config.yaml
fused_qkv: true
epochs: 25.5
adamw_weight_decay_other_params: 0.05
Rows from block 3 of a small autoregressive pixel model, named by matrix and row number. Rows with one number belong to one neuron. Each number is 200 + 30 x the weight over its row's rms, rounded and kept within 0 to 999. All counts start at 0.
After each neuron's rows are labels from the 100 images, of 14848, where the neuron reaches its highest value: "top examples" is what is common among them. Only what is clearly more common there than usual is listed. The data: rendered scenes of toy objects such as cars, trees, mugs and chairs. In brackets: how many of the 100.
# fc1: MLP up (model.blocks.3.mlp.fc1.weight, 768x192), inputs 0-95
# fc2: MLP down (model.blocks.3.mlp.fc2.weight, 192x768, transposed), outputs 0-95

fc1.589,197,217,210,218,223,193,201,236,175,270,224,179,209,189,202,201,228,202,171,175,203,244,197,206,193,187,180,163,223,214,203,264,204,256,222,221,142,199,213,212,251,208,200,195,203,166,266,212,195,209,222,177,215,248,254,170,109,186,229,167,175,256,216,170,189,235,206,181,152,198,222,205,194,196,185,233,260,195,171,235,159,183,180,199,219,217,150,220,161,190,188,197,204,263,170,214
fc2.589,155,244,173,224,184,203,186,213,198,199,148,227,189,209,217,141,148,218,180,168,211,194,135,184,226,174,257,174,195,159,152,165,225,185,231,181,196,212,149,184,205,227,228,210,174,163,210,217,190,169,122,220,207,208,235,222,244,213,250,172,209,192,172,221,179,231,254,168,211,183,198,223,202,221,196,226,221,191,197,141,159,223,180,226,205,176,220,220,211,256,212,222,190,205,207,219
top examples: light from the left (81)

fc1.306,169,171,223,162,183,239,243,253,235,247,268,170,278,170,205,205,288,214,225,178,175,156,193,189,171,192,180,246,187,226,225,164,185,186,201,262,210,174,194,187,209,242,229,210,170,179,229,255,212,221,173,158,217,239,199,178,207,192,175,199,219,204,157,253,181,164,168,242,167,207,182,188,191,197,184,186,171,152,201,171,164,188,205,172,196,206,170,192,175,194,197,224,185,148,230,219
fc2.306,262,200,222,213,157,200,196,208,189,194,226,226,206,165,188,163,184,215,252,157,202,195,186,187,209,176,245,220,165,192,209,236,208,253,189,105,229,194,205,195,181,176,182,209,223,134,126,130,219,158,230,240,132,172,162,210,166,188,205,188,164,208,156,185,166,224,277,181,219,138,195,246,186,229,178,191,236,235,197,203,233,181,165,204,211,171,238,227,221,194,223,277,187,195,218,204
top examples: count: three (62); white object (36)

fc1.511,177,233,200,210,195,215,202,169,213,141,210,149,249,211,231,182,180,208,170,164,228,226,192,165,198,222,213,206,150,224,157,245,186,183,210,243,223,227,199,138,182,187,196,183,280,240,194,215,166,223,217,190,220,165,232,180,197,224,188,200,202,204,202,152,225,182,222,238,196,224,204,178,216,189,258,206,223,283,207,200,210,198,215,240,161,209,167,174,205,207,215,167,168,145,143,199
fc2.511,238,163,252,242,149,201,229,210,221,181,243,238,219,238,175,255,205,170,246,209,251,192,187,188,176,216,215,250,222,227,238,188,228,164,166,143,231,211,198,229,144,194,157,210,176,204,179,214,209,199,208,227,258,251,215,233,176,171,205,172,211,173,225,217,183,214,182,186,209,183,179,220,139,214,204,115,213,243,235,201,222,196,165,172,199,151,181,158,237,192,208,214,214,186,228,220
top examples: light from the left (53)

fc1.733,149,171,130,226,185,199,156,191,218,167,208,195,211,169,208,204,245,178,175,178,216,204,161,173,202,208,196,206,268,288,213,181,213,172,175,152,181,207,177,188,244,199,212,203,220,189,151,250,213,181,220,253,192,139,168,163,189,223,230,190,206,242,233,146,233,227,217,217,216,173,162,167,164,164,222,239,269,231,209,222,169,159,194,179,222,195,225,206,193,199,194,202,236,217,197,137
fc2.733,171,180,236,194,254,207,225,184,237,125,207,204,196,204,188,194,130,170,186,208,198,278,185,185,191,244,183,163,178,188,169,146,253,190,195,216,156,205,213,238,153,168,232,171,198,161,139,239,172,192,192,199,192,193,256,193,174,200,227,168,176,189,183,187,207,199,176,178,217,204,193,157,215,181,162,220,225,195,259,220,175,206,130,176,225,184,218,180,194,194,203,216,221,224,190,183
top examples: count: three (62); yellow object (46)

fc1.469,231,168,244,160,200,180,197,186,234,192,182,229,235,189,188,196,190,174,194,196,187,232,235,173,132,171,221,290,157,202,236,196,196,221,195,218,233,193,197,191,189,209,260,224,212,227,154,175,253,164,154,149,203,172,229,183,170,234,170,184,161,204,279,222,176,163,221,178,207,216,229,216,216,220,227,207,150,163,182,207,199,182,205,140,241,230,186,219,194,143,220,196,198,173,228,215
fc2.469,215,171,227,227,171,228,121,158,229,205,225,195,187,189,217,249,182,194,206,220,173,205,173,228,151,232,209,174,283,228,228,218,263,211,214,170,229,148,220,197,212,197,179,172,222,190,168,184,170,188,248,143,230,170,193,148,164,176,175,223,212,220,221,188,204,202,179,150,226,194,221,208,186,148,191,141,192,159,220,213,180,184,208,194,203,195,227,168,201,199,172,202,234,210,192,176
top examples: light from behind the camera (52); yellow object (40); its colour: yellow (28)

fc1.356,227,193,236,221,223,220,204,204,183,201,169,160,219,200,194,152,241,212,236,124,165,166,217,196,108,164,211,215,218,150,204,177,224,221,221,257,254,219,226,210,150,212,226,194,196,195,185,245,237,175,235,147,196,187,161,186,227,154,175,188,211,242,191,243,218,203,155,210,230,185,142,199,150,180,237,202,183,213,247,230,237,213,219,209,207,223,195,214,181,232,239,203,153,230,199,180
fc2.356,234,219,143,182,178,241,244,161,212,255,224,202,173,207,183,210,205,162,209,244,190,196,131,168,191,225,165,214,203,240,233,282,169,214,212,173,210,215,213,226,218,200,205,186,238,188,197,201,211,152,256,246,173,175,225,207,185,182,176,192,234,181,165,235,236,224,200,185,192,206,222,212,215,137,237,147,156,175,182,229,248,159,248,231,206,217,219,195,219,194,202,235,216,222,191,191
top examples: pink object (35)

fc1.444,209,273,235,256,198,171,209,211,192,215,207,198,179,174,164,178,165,197,206,170,190,207,208,221,220,199,218,223,152,275,239,202,269,217,160,188,237,262,229,231,214,229,166,195,241,187,180,160,195,225,219,175,228,181,210,222,180,183,186,146,205,173,199,196,199,187,209,253,260,246,211,232,155,204,210,192,211,176,164,188,137,189,192,208,192,143,194,177,132,187,205,232,176,190,201,208
fc2.444,222,173,164,192,169,241,214,171,212,192,200,155,169,207,239,228,199,203,231,227,184,161,181,208,221,181,196,173,199,176,196,287,211,226,239,230,223,143,209,242,224,198,164,164,203,208,191,211,148,159,239,187,190,164,172,170,234,175,170,231,202,199,182,215,281,245,135,159,245,208,258,186,211,166,223,204,203,191,239,205,232,182,188,221,207,225,208,187,200,185,190,193,173,195,167,194
top examples: light from behind the scene (69)

fc1.453,207,189,217,232,210,206,242,167,185,161,185,147,154,217,255,174,129,203,242,238,220,168,199,228,222,240,215,197,169,176,185,179,241,225,183,200,246,231,153,210,217,196,158,190,202,215,186,183,200,243,228,201,226,157,226,200,210,208,134,221,212,209,204,189,173,227,224,207,222,212,181,190,205,162,176,205,229,219,150,220,156,284,193,234,179,189,195,220,221,182,166,213,163,118,210,164
fc2.453,214,161,208,230,214,202,240,208,206,225,244,214,218,170,261,202,213,202,162,192,216,180,168,168,188,205,208,227,256,173,214,235,196,216,165,238,244,242,208,207,192,256,235,230,172,206,228,172,212,255,257,195,206,229,232,222,228,184,227,145,202,199,185,200,183,189,171,237,176,223,186,169,219,194,177,223,144,224,242,216,134,209,131,205,285,197,244,209,175,229,185,169,169,214,229,229
top examples: light from the left (55)

fc1.536,213,203,165,193,230,191,218,212,191,207,196,225,189,205,210,170,159,163,193,215,192,206,232,185,205,194,260,292,178,193,220,221,212,201,194,206,194,177,193,175,187,196,240,197,214,189,176,158,197,183,120,165,221,182,177,190,211,139,184,191,216,168,187,248,205,206,181,223,229,186,232,213,152,178,265,231,182,127,200,242,192,246,213,218,197,218,198,191,210,204,217,181,207,191,202,181
fc2.536,181,191,151,213,146,248,217,157,158,161,177,180,213,198,210,189,198,216,223,152,154,125,167,169,236,206,207,163,205,169,188,247,198,256,223,225,210,274,169,198,211,188,184,175,181,217,198,234,145,250,210,207,217,196,278,218,213,237,211,235,217,194,181,209,248,192,200,219,214,234,185,263,257,176,241,170,208,211,179,197,181,203,218,228,208,155,242,230,225,145,225,187,208,201,193,252
top examples: pink object (37)

fc1.82,201,191,165,171,197,204,126,227,226,222,246,189,221,170,263,245,247,210,200,207,136,220,152,190,148,164,177,166,163,177,160,177,259,230,195,169,235,170,186,204,143,237,235,251,184,203,237,179,225,193,168,201,162,251,197,204,217,155,283,234,160,158,182,180,180,199,213,227,224,197,172,187,203,168,222,204,185,182,165,227,175,199,220,258,252,185,214,200,198,260,206,164,178,183,142,188
fc2.82,155,214,216,191,206,211,201,245,202,152,222,188,186,234,203,169,153,158,136,186,162,196,219,207,175,218,216,214,191,208,244,256,239,181,272,184,155,176,157,223,228,158,185,192,185,177,149,157,224,181,175,207,197,180,250,199,217,243,191,186,162,219,184,194,226,225,235,274,208,232,220,250,197,195,159,195,184,190,188,221,183,222,159,257,230,173,261,181,168,211,176,210,216,230,220,190
top examples: light from behind the camera (65)

fc1.627,210,250,210,209,162,202,203,194,227,202,237,199,138,217,187,225,223,216,203,182,240,185,131,149,233,230,227,173,208,172,206,229,247,197,219,193,235,221,170,234,202,230,220,195,189,189,222,231,219,222,170,216,171,237,243,163,195,194,246,190,186,190,169,231,261,220,216,226,173,187,190,168,172,185,180,205,233,202,170,183,216,241,247,221,159,140,211,212,167,254,252,272,191,229,244,233
fc2.627,200,234,229,166,210,174,190,224,215,215,224,196,248,206,192,186,198,179,156,240,199,215,193,198,194,212,213,171,177,217,206,235,195,197,165,195,204,168,286,255,165,222,155,213,197,220,225,210,177,127,214,168,201,191,170,174,171,175,160,128,241,203,180,222,216,229,149,152,205,165,208,247,158,184,196,174,223,209,234,182,197,200,160,188,251,246,194,211,205,209,175,225,226,206,208,238
top examples: light from behind the scene (65)

fc1.697,235,205,187,216,202,236,220,189,186,215,249,191,215,202,178,195,180,227,175,225,206,266,199,174,215,212,194,197,140,194,224,174,178,218,229,226,221,261,214,249,183,223,184,185,219,164,247,197,218,175,204,171,227,169,273,172,215,175,162,192,252,169,199,219,214,209,128,209,141,164,276,162,202,217,196,177,213,183,201,253,182,226,214,210,184,190,183,216,157,235,215,187,155,190,160,198
fc2.697,224,179,186,187,179,143,228,209,167,216,212,153,167,187,199,202,172,178,189,218,173,161,218,255,196,132,177,198,262,223,201,252,218,226,168,115,263,176,240,152,204,155,234,189,186,231,199,199,220,223,186,207,170,217,182,169,175,200,147,150,179,185,181,227,228,155,201,148,263,206,168,201,188,223,176,173,220,245,128,236,171,181,193,187,204,188,175,184,257,219,189,241,216,214,225,232
top examples: light from behind the scene (64)

fc1.323,214,218,253,240,204,179,155,189,206,210,223,204,160,174,204,197,240,194,174,212,140,196,230,154,232,187,173,223,226,176,157,214,190,236,149,217,222,158,242,207,207,185,193,245,187,210,168,233,248,209,192,172,179,229,243,176,220,175,231,227,212,209,260,228,194,206,250,228,195,213,251,246,212,174,167,197,246,174,212,175,146,161,211,232,201,200,193,187,180,145,171,191,229,163,226,223
fc2.323,194,218,220,237,241,240,209,205,183,212,200,189,185,247,181,169,198,188,188,180,191,182,180,200,175,229,221,218,261,180,208,222,228,168,174,271,150,258,215,185,156,224,195,149,172,206,228,145,193,245,185,254,221,189,199,206,209,127,178,187,166,186,208,171,216,208,206,154,161,223,160,205,178,176,149,197,144,275,166,176,250,215,174,226,181,186,174,220,204,200,189,156,181,164,205,223
top examples: light from behind the camera (54); purple object (41)

fc1.13,196,199,204,170,207,194,185,239,221,245,247,176,185,198,137,185,307,172,207,198,250,179,193,195,241,205,252,183,280,170,185,205,186,207,204,210,184,210,192,185,165,212,168,127,206,186,244,245,211,244,161,177,195,242,199,189,212,153,252,200,237,187,239,184,231,166,182,196,228,210,226,204,207,190,191,177,149,169,157,193,217,234,230,219,162,217,154,206,150,198,240,212,208,207,162,209
fc2.13,207,219,246,240,175,175,200,158,181,87,242,209,203,205,178,180,180,245,176,172,114,214,172,196,186,219,187,193,180,193,190,170,241,164,211,184,157,178,197,181,196,204,243,199,238,199,204,223,269,152,226,206,212,147,168,231,218,227,240,180,140,181,144,244,188,149,182,239,171,194,130,165,147,182,220,222,213,176,188,132,247,176,198,230,239,140,208,209,234,199,205,200,176,200,153,217
top examples: flower (25)

fc1.220,198,159,221,214,149,199,205,200,208,176,185,229,205,224,219,193,143,137,190,196,227,148,175,151,180,213,169,181,161,229,224,224,197,141,218,226,279,194,195,176,240,165,198,156,192,226,193,210,200,208,235,193,209,217,190,187,221,186,214,162,205,244,165,239,193,248,181,238,120,220,171,171,207,172,175,166,198,219,166,191,176,224,191,206,216,177,186,176,178,210,224,198,243,217,181,250
fc2.220,241,196,236,175,246,205,181,200,185,179,212,203,153,116,210,134,173,155,179,180,224,150,186,162,224,181,229,189,202,195,189,223,185,152,186,159,199,147,204,264,190,205,212,147,222,137,199,182,197,212,221,211,166,223,228,143,212,165,235,181,224,145,203,208,141,182,218,161,225,216,198,212,227,212,265,242,207,232,129,158,224,252,175,200,219,146,233,197,179,172,200,202,222,205,182,200
top examples: light from behind the scene (54)